From a checkpoint of a small image VAE.
Model: 5.17M parameters, 48-pixel images, encoder arch vgg, encoder norm batchnorm, encoder widths [64, 112, 192], decoder activation leaky_relu.
Training: soap at rate 0.0015, 14600 steps, batches of 256.
Data: trained on simulated grey scan slices of phantoms with and without marks, 245000 training examples.
Rows from block 3 of the encoder of a small image VAE, named by matrix and row number. Each number is 128 + 32 x the weight over its row's rms, rounded and kept within 0 to 255. All counts start at 0. Numbers have three digits each.
After each channel's rows are labels from the 100 images, of 14848, where the channel reaches its highest value: "place" is the part of the image that holds the peak; "top examples" is what is common among them. Only what is clearly more common there than usual is listed. The data: simulated grey scan slices of phantoms with and without marks.
# conv: 3x3 conv (encoder.blocks.3.conv.weight, 64x64x3x3, each kernel summed), inputs 0-63

conv.17:112111126118136145136104093133118110151095110046118160050100161144087132131131120094105136189098133129148063100090119117113076128119152154133069122094142123055182148114144141126057190140113092
place: top left; bottom left
top examples: streaks; limb

conv.31:163147129137099139101170172100157126164114151168106095137145110056138125187127161129134106100108210152161172162146128088155099174123101127159126148104131114137081071158124119065133105127054074
place: bottom centre; centre
top examples: head; dark spot

conv.22:156126094144195132069168123144144102169139149143129152161128096115114118156200132123107123137164145108154161168181141170149097092164139133158170156127187102165071089131176194168143095098087107
place: top centre
top examples: head

conv.14:115126130059111096120140128099104098078102098136111184139153116077127115040099101153138148117108152114139134053128100130194118136148132100177169063132108089135159154154183147103112059134126128
place: top right; top left
top examples: streaks

conv.15:112116110110076113177126103104097141125126083127093170104124158084156110070146124165122149135108108125066117075050057178173125137126091153092127114066123112125176127139119096082083169137162138
place: bottom right
top examples: noisy

conv.16:119100101148194144078134121163101086136122089135131168096109122132122159091119118043097106069133146129150119142141151107161080074164136108108227139084155132147114067106084142096117112120123090
place: top centre; centre
top examples: head

conv.38:125130142153105171193108129126140079122151108150137116138173123168105149067128105158162197142080143124175140090174108220178147154149134129162135119129100186096184167148128154105118155166161136
place: bottom left; top left
top examples: streaks

conv.4:126129147141177096124044134104088128179100109115139180134154123076161138095110104153162173145118127174119113150144090126156159117103029100147167118138153143097165159082108189139150075147121157
place: top left
top examples: streaks

conv.26:102142118145122121136136105162157058151151164136116187111117086119099167096135140091105102175112140174158100114114150086116088150087148146150146116107133106016186124170169144091141130159091072
place: bottom centre
top examples: head

conv.10:083140149110051118172108084086101146133105140096095157110124204101126156083114157162119141148133154169109109093095111094133082159124141074164081123115115115121191134121157072151072191117125148
place: middle left
top examples: head

conv.62:148128157127141116196128093103078112149100092128174123118167115130111161054155134127177165109135140113087102087097089163141091145117081122200070104107068150133197122131098128077102135099151131
place: top right
top examples: head

conv.18:144140114163114098125131101140125067158148103085090167134115107043072123130136116157097126102102140166163104056124093167129078167117146150137095102116106104079094127143076100130120123199080077
place: bottom centre
top examples: head

conv.29:112086147140107101169080079126107155117129102074158139120108220138102117123116133076112150114048143106082096113057114119146151151122152131100109121128121160100167177086132087134106170149183169
place: bottom centre; top right
top examples: streaks; head

conv.40:098146167084065121147158133172108099113082095109151113078172165116145199083117141126136146143043119127126124060108093176127092177157153136112136152120063149126138130124118111168131096073101121
place: middle right
top examples: head; crack in bone

conv.13:124140119119122121129094075108118087120087104130144227100101128092080143125149112133133182123094170158140083134063114123167086145141100103133105136064113184061152120155118148144120081109140061
place: bottom centre
top examples: head

conv.57:164130125117128131114117098128145034143106069112141138147100176070184156151135084175098088072069124139086120123122116168170098098141143126149115119079137131111114164135101200124165069135120101
place: bottom left
top examples: streaks

conv.59:134100136124036092154102121143115172110132146114108124162126160173131174126119073124076184101079105150147110101068059107122119126142155159157102121134146078104163104126169077155139176185151118
place: bottom centre
top examples: head